A small masked image model, trained from scratch.
Data: 147500 training examples, 17.5 epochs.
Rows from block 4 of a small masked image model, named by matrix and row number. Rows with one number belong to one neuron. Each number is 500 + 40 x the weight over its row's rms, rounded and kept within 0 to 999. All counts start at 0. Numbers have three digits each.
After each neuron's rows are labels from the 100 images, of 14848, where the neuron reaches its highest value: "colour at peak" is the nearest of a few named colours to the mean colour under the peak. Only what is clearly more common there than usual is listed. The data: histories of elementary cellular automata, time running down. In brackets: how many of the 100, against the usual share in percent.
# fc1: MLP up (model.blocks.4.mlp.fc1.weight, 1536x384), inputs 256-383
# fc2: MLP down (model.blocks.4.mlp.fc2.weight, 384x1536, transposed), outputs 256-383

fc1.528:501471539495416493587502499485531494513460500421501500438507500468498507539464500500527501541489565479507566489537504508388522541501504574468504496506517529407574501445472472514514508504498497500577493527500509522513502521504497505528505501501506506506489505509482506501571473541523418390546462483503506511510431507577533524524510499475516452500630496515508506506524498534504506508483
fc2.528:490501540530498502500493716418535500609552499528494501501495477497502500500494500500508534508501491483500490498529535512578499400655504497565518386517511477500507512529497474526512491516510494500487498499541500508501502496498534599500451476449493502501501532506469525494478511504493499498499496592505445502541607521535510513506464481504472501500500501477497499499473454510513501501469
colour at peak: white (38 vs 5.2)

fc1.337:514479485528480420469446377502445504497600487551491474485526532518521556503491550507492491450500439549510501502477521500595522502495560469511607490484481542626442507498528525479472626503476458527509418439496500493530528546522506531499491514486461546494522506509500490600500530460526515500507494461442501417457497498440525484521526541461508481499531440574543448442470484547508399517511
fc2.337:481496482520489494473520492505320505499507559503444500381485499482471499466515507473462499479542423450485536471478509460492476467495506486515494491495539562493514488501500480562492497497499597460579516510522483507499466493506485498510648514442473500483491507506495538514482475501488513525460524553511556514502507500513568515501641498441488527509496531476364516530525530500549517490515
colour at peak: black (38 vs 17)

fc1.14:424490505457429485515547484520486497500493540495505498470551577532502519549482526587512512502519506502620510502540499487498552598507498500459561523493531579538485510428531520509502488517535588474576386500603504500486511481469464501449498475456471500445517534540494462448528508503521501381516466519431489425542472485398456491492510453490497545498520508529466509461496537497573469548487
fc2.14:504500499530489501527494501566493421500503486502502500501526484500442540555590507505591435500394511498476539509458500500474498459500500500515498499483378488439513421504460480512405452478495389448507464509459492493520484573450503524500497560464501502500499505521500587517454478513551501503491476495483513520501510526506502556445423540498560580595505373490480506540558499497499466501526
colour at peak: black (52 vs 17)

fc1.267:411463533579504454478503509538502500575549450560423538503457601539459450388463429511493499531464499406531464515484545493455448483543497542566453496466500539500537448516502537420564499511513481523487475524488500452504562491468499496490468544537454518509494501460501484474470426542465498502500449498491513492514528489415420479464505499528557507484487459543594447531470492538494502494539
fc2.267:406418500445501499524499491505433502501530513436514532502492589313426497500465494510500490500462557466521482530513559425496522508499448483480539444428506496502479575363530496503509425495505406517494490485501498500520579497393495499633532492438500516626509585458513539513514500496503548499485537488489571501504541506538510520446520467501467504462501500500502496514510492427500433513469
colour at peak: black (74 vs 17)

fc1.690:468502496477497514521509488483493475502521507495510492459537490503574493491506485498485516511489499499512463488493452532438501524454512528419458595433524507439489511511457450506505552466502500494493492513538430591506507478437500452508535496515528482493502470552506541498459407486456526420511549537517440488448524485504462522551529478453506589548479500493501509508505525480457514420504
fc2.690:436381433546516432500489496473390557473496499574461486457503488509499476503508478470483528416500519475511491549504527500501492556666500508525493503521459494502500510428530502485502460550484458493487607487503478501516484473502500538500438501502542492509495619486518502498527539506511486499481506493502465491479513495509496501504475499414467452493486513503501537531466485475500568519495
colour at peak: black (63 vs 17)

fc1.272:478503556522500503516549458502485501503569576493485519483520496527481527524574547500502521395540505406527542500500525440553447431554514537528505509515540521538463502430417529497511584480427490521494467450473521523544513474422525536532498466432480492501467501467531508556502510386499500443597510499440462514498456466547412521463501476505523512502428488588499499584515501501518511511494
fc2.272:466486499450518487442504491456465496491469501458500492399489454500500506500588491483553499541502498501501504497500478558491497423452536481451431498491499499499482507495489500500498509542406500526512497549487496354405515500482481498578442541564500497503485448474507526504521488426496373472488483499484494500501503496500502491498470406568479552484502553503484502442500511500519485455526
colour at peak: white (74 vs 5.2)

fc1.304:504593494496431467481538521510502487494562499498503512521580496500463505457484483489500480496503464519508524462452528495502561492509596421558519434487477519514481462584527413513492514420452458512519437537493507500548452505491436485492542472555499502510569478445503500534510499492548551501553468459497598603502494487434498429495510499480490503543484543499450501479561497461516473482505
fc2.304:500477488470501526496478492516506517502480519501391428511397407419500525433493493526511462500432509490464469510440500484507500500500535501511478506593498523499414446523503545465583506615500511486511506494513489374495504403512466530516499504501513508511457495482512531516538493509451618485500492501580514499490500418483495503608497500504511498590582567496487508497498500389490481501444
colour at peak: black (72 vs 17)

fc1.390:530506511521598480490497478539474493630484423609469503553530463563491500505579468471580496438453503504458505487581409484470545433469525520509483466581517567485568451425437493538469546522431533471510525389532407516507515481489488556602490477477576442489501515468490500493499453474561463499489557503460510560559556476533496496504473486361484518482517520485500427494527501576508499559447
fc2.390:547500500465536508520545472500485481495473456588510371572530495492501514518500499495502498503515473509508622480472468492586473505428514429438498531516563501486487506466515496552481497503541561561479602497442427529504488578518440482534494497502485498601517571500501516467521503526511496394491457498510477526502502445520500491626465476515484502387489495608456470522538500532500487513493
colour at peak: white (54 vs 5.2)

fc1.418:507568512501628518456520470524475551541489440541496493446459422555494526539445512430586471530468575554472499493557526488490556415436518498465541502438498483594405549488443490494462445541469492467477504461372499579500485561506534507523502468541497513504456477544448476508501476436499487488499500518477505499555525496516479459581466508488435513453503517528512470565471538412511518497525
fc2.418:523499492488486503446498477494603549552523502368479491480479497500455422520497494500494498526496523590532494475487491493499481450499428496524479502500498510491501510501506489492485494557476516588504630548500511632499506449402532550490482500661470500487513482586515504499525452606485507527542459514498500505490467514495512501500496452512489552427495502560540470470479463403517465507496
colour at peak: white (27 vs 5.2)

fc1.406:404494508504472486466501481500596505501500497484577505500515504469499499495400492513500484508500510500500498465500501525520436487501515499480491501500499488499500500510512452483490455439612489582500458500500501491483501500495484498505473496479499499514505477500502500480500501485435500506465492403599455526491503500503447520504500500467500497429497466469494500526501541497487563547501
fc2.406:503499500500513506500574540502508497544498391500619516516359439500695500495503500494497499641500496503512501539381501500505500500491497486505501500499342515500525515500507496501500505499507493493498488500412503527501491523505500500493500511488499501509500500488502514491499500575500494512532500497502500500487500498501486500451500524499496501505501499499468499499500500368499498501553
colour at peak: black (51 vs 17)

fc1.448:477499440490486499398575484566501488500497557497558518487535498520488560467425502416555419500561532501510507429473500461500514557515500503473528472497464492577497473447500500513347466502403502506496506500526505503508514501617516381500525575589429485501502455429450516500499563566536443505510499454468533482479560541478516477426530494621429504497478480500502512524498502485506539493443
fc2.448:404500495577492502499500499500442500439497508505519502489473478499502445492499501529499501500499511435500505553500503500553467661501500494563502500500578451471507544505526493500502499515492500489669496430496448602500494502526494501503491500500537447498514492529487407512500403492500489502500500331517500484498569510541491512502501500500507501478482502518457498500503511502476406500497
colour at peak: black (38 vs 17)

fc1.641:468446503497425447524489458543448530534539499497566497497536484483488516558501500471591441477577510572522561480525448484529480488569466449508521506492538515548521557568533465418538472498488402496504499565501425544513489512530503522515544490434517489469578448461500531503534509496501499497500508486518501553560384456525534558532494562513471510508502529470485558528539489498502588461490
fc2.641:512498592532504502487525483525500585536489481479495502457573570509514586455502495551513497500542534508489554532552546448488500500578506531484510489533559623460490564609518503561501465538470499496507412461543464505537531496475487516533466461495500439497447503550513523500492444498487501583501442453513540504513620499476499581468539476571515497499587562504506532482496509506495601512498
colour at peak: white (26 vs 5.2)

fc1.490:516471461478498542574498426513469575534510543498444524438503439616546449586437534443433506540583513489451491484473457533500533487504491505522523450457553502512432497505499520496496439492491444491447478461494480539458496488559498546550646481479461456459494576504448501483551472483492515473617443502481579480512544504537455526450498542448499480514527490510515485545514534510506472521500
fc2.490:501500436530458473513501471447500500317500498456497499588508572481533519535568500582562501506434473584526499495502522518465499520541455513503507491488422503520499485501497511469546444413542495510495515478521543513530486542470496506476477496442505522604464520483481516495568465500517489500501502502504498491471501498505494499525497414240516493421501509480528559434507498493518513528552
colour at peak: white (67 vs 5.2)

fc1.217:514510537499518470496532496501583480495601500502471565504502524491580448500501523473486434545545499590500508495503531502506517470488595503468497612506470511433506474499499453501504487511513512500523498431521397506548498497499428511499419525500466483468501500380501508499392562517497504427496520487495389525504504583538448445519507496487486496479498501503485498503492505497500500506518
fc2.217:499501293552484439472499552526562457501422497499503537495500332499466518499501492498425485510503498497479502536495529500496429500496544457474493496497508489497482497522534495505507501485486384490504524475499499491495499574520499492504496461435498524512480500512500450363475514493495654482573508446497500495505506520523493494485508442492476498450510632491501502481461492434495521363506
colour at peak: black (47 vs 17)

fc1.405:497501496508494485505504515484500473487502450531456501492478495500529444500559525509429469507540527522500508501554515533497493576439521443461493552464476508503506471474464642478508470496500418409503499453491360577499498485503518506533517544502501504503562485488496459498516490502556509462490497493521476510508519441484508540486501512540477540505443510426447566496455516463432409455496
fc2.405:512501480489492553497499505514515500504498459488582529503494488494492506483504468516499514502496494501488535591584496493581476503508493498500500445505489498499543512519447559523475497486519470491465496429531490506430494565471509489495452528449472501529501493667499507505512505579493503506556448533634500372573496501506527497566534507443504461500555500488513495511498513499529544497504
colour at peak: black (49 vs 17)

fc1.463:454455461448530519487543508375455466461442514565571537505504502499496494476506503508500367522500519504493496438515507471482508487398498591534533487499444517492472475498518507498577509550475493563553505526499521451440521502470482500605463469534474520493576511524500473500509532486489488505617470491502518455438455492438533470486504466497503479492499509513500544505505431439432488495505
fc2.463:504499531518513501498516493552506507518586484487500497487476496488465489510459563583484532515510490491547481480590499499517496509504494500451488493549502529512497492498481452500405500491523552506481499503495487430542528490382490455419494500496511501548499493442512536528463391536513527502498481521500553558515504469525483595569507503537529546508443485498498556500501545480547507500561
colour at peak: black (40 vs 17)

fc1.235:481473510481501436486510585527446561492556482536502485470464504476491481513503386505469498461496500540508517480449555504605491499513491511488487513554495491488429504503566461509490506417599490523506473511628523537513501494496501466506432499554501526495481414587535595495462519487581589430491454506448485458486676488500531521534467502500501499497491492553467510509457540506541497496516
fc2.235:501515590488500500510500500506459499597496475500500521383498498430499501511499549517512527496500500403525535501472462485501453508500519496617502503499521510502504499500509471470487553508554497494523507493504667478516427500501499501536498488478498422528498509498335499511663500462513513499487497498517492510503503508499505446345495485506492502497608504500512433521547502512525365500502
colour at peak: black (39 vs 17)

fc1.573:566462453524519493472624527506503522441545520515501403545593476523526519416548500555504468535490414494504529523515523483568441475503510503467498533518444459507502483497493488505509524478522414535434537435527491467601517543450503470548513483509487552508476459537523406446507485500480454555492479560478432575447501479501481518516504472469538512508498504478563509488534493490525480493481
fc2.573:534476497553498571422577508525408421501510491486491472456505481504503627490500445472560438500500501546525509527481501507465521407501506522427382500488507497497529472490501502492476564493483420510494528421537502423499347517566455498573507470507496655503499579499490501495507500496500443434471443549502507534485483482552511429511500577509461487436501450612496531505537528464523494567501
colour at peak: black (80 vs 17)

fc1.676:464423451536454484406526511528510494518503572537494516499502514492439510412567501516496500407460549538511506517493507477448488502444508496531443575452502549459546360514426490481507534471524480515493521463495546534530527459543461551512517538481501562506449484509433457539481404505525503486492403501510454537507603605456449414455498580524515520501468513502479528504490501508513495496491
fc2.676:514500501400513512504459479473512477502497498527481500392525509503470489481432489476504517482545502533500444504519505492538494618446427501565471471485498555501501500507506502501507501461502547500498478465492490503494507420532524481503500489492496500477495190502504536488500491479456506500504502513473507472561510474504509462505548541494497472502428458479499498439464496527471469495510
colour at peak: black (98 vs 17)

fc1.114:443500515550548538638505463495493601461509492498497523501502472496500521498470493527492500492506562461500501608476500351469500504500442493451500584499490529466451498500471444493452562500408481533508466500499420436431539501494609521466514435503500500475498408499506496439499603500501532498489509508500446403502490544501518526506633502516509496460480500500466509548593500560503502622493
fc2.114:500498500500500499418501503508500463500482499503499461490658500485503500482487499505500501500385386500502504604500496496497636500500518490487500481499500522529501496499639504511500501512499525499504504443501624501500473502499498450493500449496515500492511500514500484500501500500554500489500499394500501435500543499501501443496511497488500508541490502495500500502509500482501496500503
colour at peak: black (70 vs 17)

fc1.225:495471506537468484443513488451499525578495568403470521440518549508500529508391445495502489545523500534493530409483467462510463438505513475434483502463385536493532532531512517496442490566518514511535421509497442510460477561546476516469514482485455465548454552591377509516491508508448477530524484500451437460419509502498579506451524476557492550481494520513528478499529541501478418493497
fc2.225:505482500518575435493510432560582449476500525499460572511500505503460518547463481467541495490584520495526513501467478493487504485493493495599469547450540453500513599502529537510493478513480446501421442496522500497494460521475511475518516494537502500511499428500500453500447532481483591468505509463506601504434474456472506503498501547483477493551496479511489521577496605563467453549479
colour at peak: black (64 vs 17)

fc1.303:514466451500499500512483525586548500530435357501495484512521493497505508518499592494502389487504507501516502490500568502496491425457477591554498501523395500570445504500571458472503492502544483478471526475543492473493498511533443497504501522514473527501508520513502446459507341480501645489458490497505503493494507541434548500408468490495510488469509475489500497544473566481544499422500
fc2.303:501494500497498488421500508468494482416544498507498538489531499500440502500505444500509512524500507502449498510511500373505497463500500483574501495490525491500500488512500467502537500509520539504472497499344521528482471485533496360502513504519475532497537496508540499443498498515483494484503516532484475452502500501444473501508492514497461501486501612436497502498491523501402506515487
colour at peak: black (51 vs 17)

fc1.765:557493495435436429502487512515500456491434500573460511496495413484515504531568500514495520499499514527494560554485505531501436503469498508569526528510465510542511472526474494518428484450506499530464485507490479504496497488440501463502534457472338537460406441555540508512582500539499489551442535451480478504500501511444581518492522481536496495487504465559551506490541508533501520428503
fc2.765:588488319501621600500514500489547500503473498502411500545474479507524500485501494500500526488559500436502508500498603585469501605478500500364501499500489477490471512476545484500496506498345500500490500490497491547497536507473503492506500499511502501500483503501563499500500412424511496491500496504490524549502470506499473507499495565473515549504491545637389609561503498500510500502565
colour at peak: white (31 vs 5.2)

fc1.410:509499432491507496468427503504494593543521508503503494506423467528475500512491457501494475535536500499534524545548475418506532449458499417531504542545503514457483552504479479505504543500427539430439509461485582472482514429499504513499461465508506487529419485379526449507498437484449505459462494529491500500455496508516532500487516506455519479570546509542484467492515591474590535515467
fc2.410:477499495482521522497527449503544547480502473521497542490523542516499499493557424488477525471495524450448507497509491351502510496603499514573575506501557459512507496505478513485497503487504492515500525487499472502597475498520505494408493500485417515516485501481493525511502525499490498612475508501551500483511500476498495483500513538504661512503513341463529514489486513507563478447500
colour at peak: black (49 vs 17)

fc1.700:496483524470492488492490479525502497518507499485529447500513498494606576482481504499530540465443449518480482485556506517549528433500591466539498480551548492526515491425507503487518442442520501488510507514505509540491461501523500489486457520506566531591495454532604500514474517462470605498550467538519392488449481507511552483490500504441471475556500527551507479456523517429546482523517
fc2.700:499417538531500511499500502405553455600466487530528518532472506422508400554502411508522476452532574474472493566443503494470461464488491500540512452516465438381552534472494489496508496625489543530504495545490543554523533491516513504494490538481488499470530455556443588504497531500442446447458494528500484496507476496506500498472502511504517504505497495509494493581450504454487442497503
colour at peak: white (49 vs 5.2)

fc1.508:459496448517444559542537487506452557489490442535361514370512516551483489501515491498465510524481520495477493520453498492542514508408502503481548498565514574418511495466455502537479542546499466444475497488492508496430500483526478535536500485411500493505500494488503422452483525488509499507475474488455464497491381574501445528492440481485542541494448509584446479517455520548487492555458
fc2.508:494644499391495502485500507499508533501497475501499509504522465501495496530510504499499500500497492501518469529485444509498492503428500508497497481637489500479481499501478602589500620497501477463499550501582502500479484401497526506450507524501499445503500488480492504492481496469504500483494496500485533506500500522530500440501480500492476498503490621500490472490418457507502470502442
colour at peak: black (61 vs 17)

fc1.412:486520440514451524456429484423553595418540442499508472489500557496470508462527416474531491449500488501486439478516477519539400520578455496494409628562503549526501510471443526506500506468611484500513581498555451484437506500488494481501498514482494638552466455556508501509470497539510574416495554488499565503490568478484492449531516519474535507473514536499476490534464531508523458499489
fc2.412:509607515455618450446472485423674514501599487499520481466505525498500478542502486496551515496552500504510485512509495569500502499500486589444494495539566538504598568495503502491498500501516529499498557493508488553508508497495539522505577500390507504500500492491441490524560507505480568499483520500539491500485491494488507502550507504485511506408442529428552576452474508494542510415444
colour at peak: black (42 vs 17)

fc1.327:467500513514498507478482499486531495497500502492500505484521478482500530493419507466500518495486507470500470491505507490549643502504537646568500496509455525503587422522506504509492500510522504501504507501508532503507472497574503453498552500434538500503504499510494489492374503493503554612493500497494552538364492424498483500500502500482501489492496496506528500530501505496544471539500
fc2.327:469503510500518496500499500500500494500499497484515505543624560488553498526508482486496499453496499501507478464274501499478492502637495477505501500496496516499459504498497493505500527500291496489526500501494541542500477500441497500515729500525500500482512499502505496497498450504501478497500494617643501341433500460499481518518499483503505517499361584467500509502500501500509507499502
colour at peak: white (33 vs 5.2)

fc1.371:448500445523499504489499506500491463445457500500500497505652502500500506512437481499504392501534431500497492510497507408495506522500590485497501497500498747501500502499416463500347493499500558486438499501497500490500521488500567493389500499499501500501525522441410509500500505501524541495503498500471452488507500549470433485443500458500497500548492480514500509433499658486493500500497
fc2.371:564458500506493503537678414437511500491493499499461498505498490506499495516513640500502500502495500500501518503496500549499503509518504507545485500500499667498518501505435498501429489500389502496501502561490509502496494563502501529430489541504533496509500500500451503498502500501501643499493497500419500498504458605391500503500473497497498493639499500502530500496506630475500502615482
colour at peak: black (53 vs 17)

fc1.236:493432539464486501510501479519517507572502390526519542499427511501477508532576444484460460550515500522527486543480528428573483495491463499476539520503549545589541507507536500487492469534509504509460438503501534557526466493560503483504561502514553517432497502531516498532491503429495539533491494425561485470488403497490453554481514485463586494504504550462520536388509504504587472454462
fc2.236:496504482492484505493499576502656419471502540508493410402500544553493513500503496487435507482423477564483509503488505419470461500424447509504501503474507558499547517500491514505513487455443501497508561457585473503434511501500500447494491545519556490500492482509585483502446483384520450595506501480506489465501600469512488495493500500499505439561504499505420488540434485558501501484501
colour at peak: black (60 vs 17)

fc1.186:501489501458483514511488493542498514498490503462481486443517424534491473513504501497507534515551530567447553518514465492516587455507567508475498517608500568484504595511462501504302439540441508534608479486418401557504477533531454462440488493461491489510432542482492495456502442422470497565515550528536573504504493490512535511494420623493452503438498565519482430531498498573482497494458
fc2.186:499496475501503502500505544460534292497523499565504473501502477501509480484459520465493209518507418401512500494547500506536496398385501535547468497500561355498462501447492471520497502593506498500474508500415480521495428512481499483421500502502468505513566490504459499490511506504588492488543482496507503511504500499509584572504409511499462511496491513458495500553501439496493476490486
colour at peak: white (32 vs 5.2)

fc1.207:402521500530519499495513599497464479496537484564586527500553520588514486493447470428489525575468501563480526536470525463471479512495476485486498539600483494476545501499476425506540448498509456520500508513454500515566499391376585507529446501513515450484590457508384507487448511495466488501502499572526495489477530483504425500515440587458485539513500496501482516528513536496547452462447
fc2.207:507490469528496497447499513506645582497519501475489514494503551497502500502563513500502501490501515499540500492468448440585405547481503447503543529496492500512529498542502504497491490466506455418466497505501489542499518524500496515525499524504505520565501513489506456549503548560472486510505492438577498496576436503501500480529504486498495509459510500507422513489470553519498529496448
colour at peak: black (47 vs 17)

fc1.627:517432505500514503538440496470450461547565475513473435564492458574495502493496485538494454437500466564498499473450467490522489520525505535505575501475468523499519438481490579481432530450521497583377519496473555605547488490492509499477519515515496482453556491459503574508540500510497441487526418491513496523482513495506393509523585511470533491460454529583498469507500516520513518508426
fc2.627:480460479466465586633463457487506553622504443501564502627457526502498504500506455388502485459500503496441554558488516546563499520506542500496482482503438540517427498495527499467533467510452451457499444485499511425541520495480487514539484546538620500522474532502468486504537546497589474482495542500495479506589433498499475500527509496475517524568509466513516495511426540500502546500504
colour at peak: white (36 vs 5.2)

fc1.269:508458501446525500447506500492500495485500550512502529500502494510462526518557499505500500401479551498556502388493501499502461496506500610508496582495500508620500500466504509499514518522538498497450560557475500497502561486495530508493521437466478495504450627499517582485506503500498462468546505500436546531521504446356512501500502508513552486505498530627479462475498500566500460602585
fc2.269:500501500464500500501500525500500673514308500499505500500676499499498500500500502527499494381420500500503501500498509499500483496473463516500501572517500516672499488501526506497524500472502513505494521515497501407500524500496505513505495550568416497489500500494507616483502553499499500499502500501493489500500497497489513500500541496611501501494499500477500500493422479549446489507483
colour at peak: white (92 vs 5.2)

fc1.619:501510490393450607500497564486486442494491481442483585495503589528531516460506512451556498504511484509593517574417465493502503514461479462512487504504494533494518538420388549498432444472508499513463480462563521529498502486556501514457445404538497526493568488529433491504520502494449514511590480502529492532499517558512458495473489440470496442500515515494493538536490513477535511576498
fc2.619:499502497494541462523499460507521517486518525555463453594513475501493492499500500526500559528500490502500506445657499498512492469511529505490509461484555501526500516502546500484586432600557492502512509502520482474511499536490465478508502572510426502495570530493549510441498506488499559509496532505498510437492375501475502480506491600500492495500478475452502500499516582492507498483498
colour at peak: black (56 vs 17)

fc1.28:555439494484477503501509499563526565497529580499513577486464447507496501503548515500495558445502443519547519541563498476496442512528588433527454478510491541499486534442423485501539504521510470519461574474527551455516470489557431486453529454574542592496506503484556423446481496423490487493520406514510518477497484438489524539505483476495479450508518431523505527511585500494519505467492
fc2.28:494469465481499496493544497438620521482431535502503503500502493502504444510532510499424491477494497504481500493505601625417591504497483518415446500491541486503501452519455499522507479390494557499414507511515497504509530478456434527501498531552472408357540515499535492548418541577487481494496501422463592479521509498542504438472430464571438497530492502506512426487445457476471548461475
colour at peak: white (40 vs 5.2)

fc1.431:520468472465474539474477496510509519491487531523595524471483527554502526529540533501485494457510449507491502538508503512572505427452500506432395519535453515512495585471472522524515502474434459527507427562505588581566429498534424505467511500598506484436445499435505509429477524497559498577596428488458520537465481416444430505456407465434481481422500522492476476559482534473536484454500
fc2.431:494489503486529511538504443495500508490566493500496524526507448498506489502500516632497498490498471504569534507488490509436512513462479502500516498495501503483515466508506502620503453499507508475487491480555462488434517523511583472495505507518514584479526509598503507527515492566533492508476543492506512447514512503500529544453522497513569507515264493502495497486575511472527465585499
colour at peak: black (72 vs 17)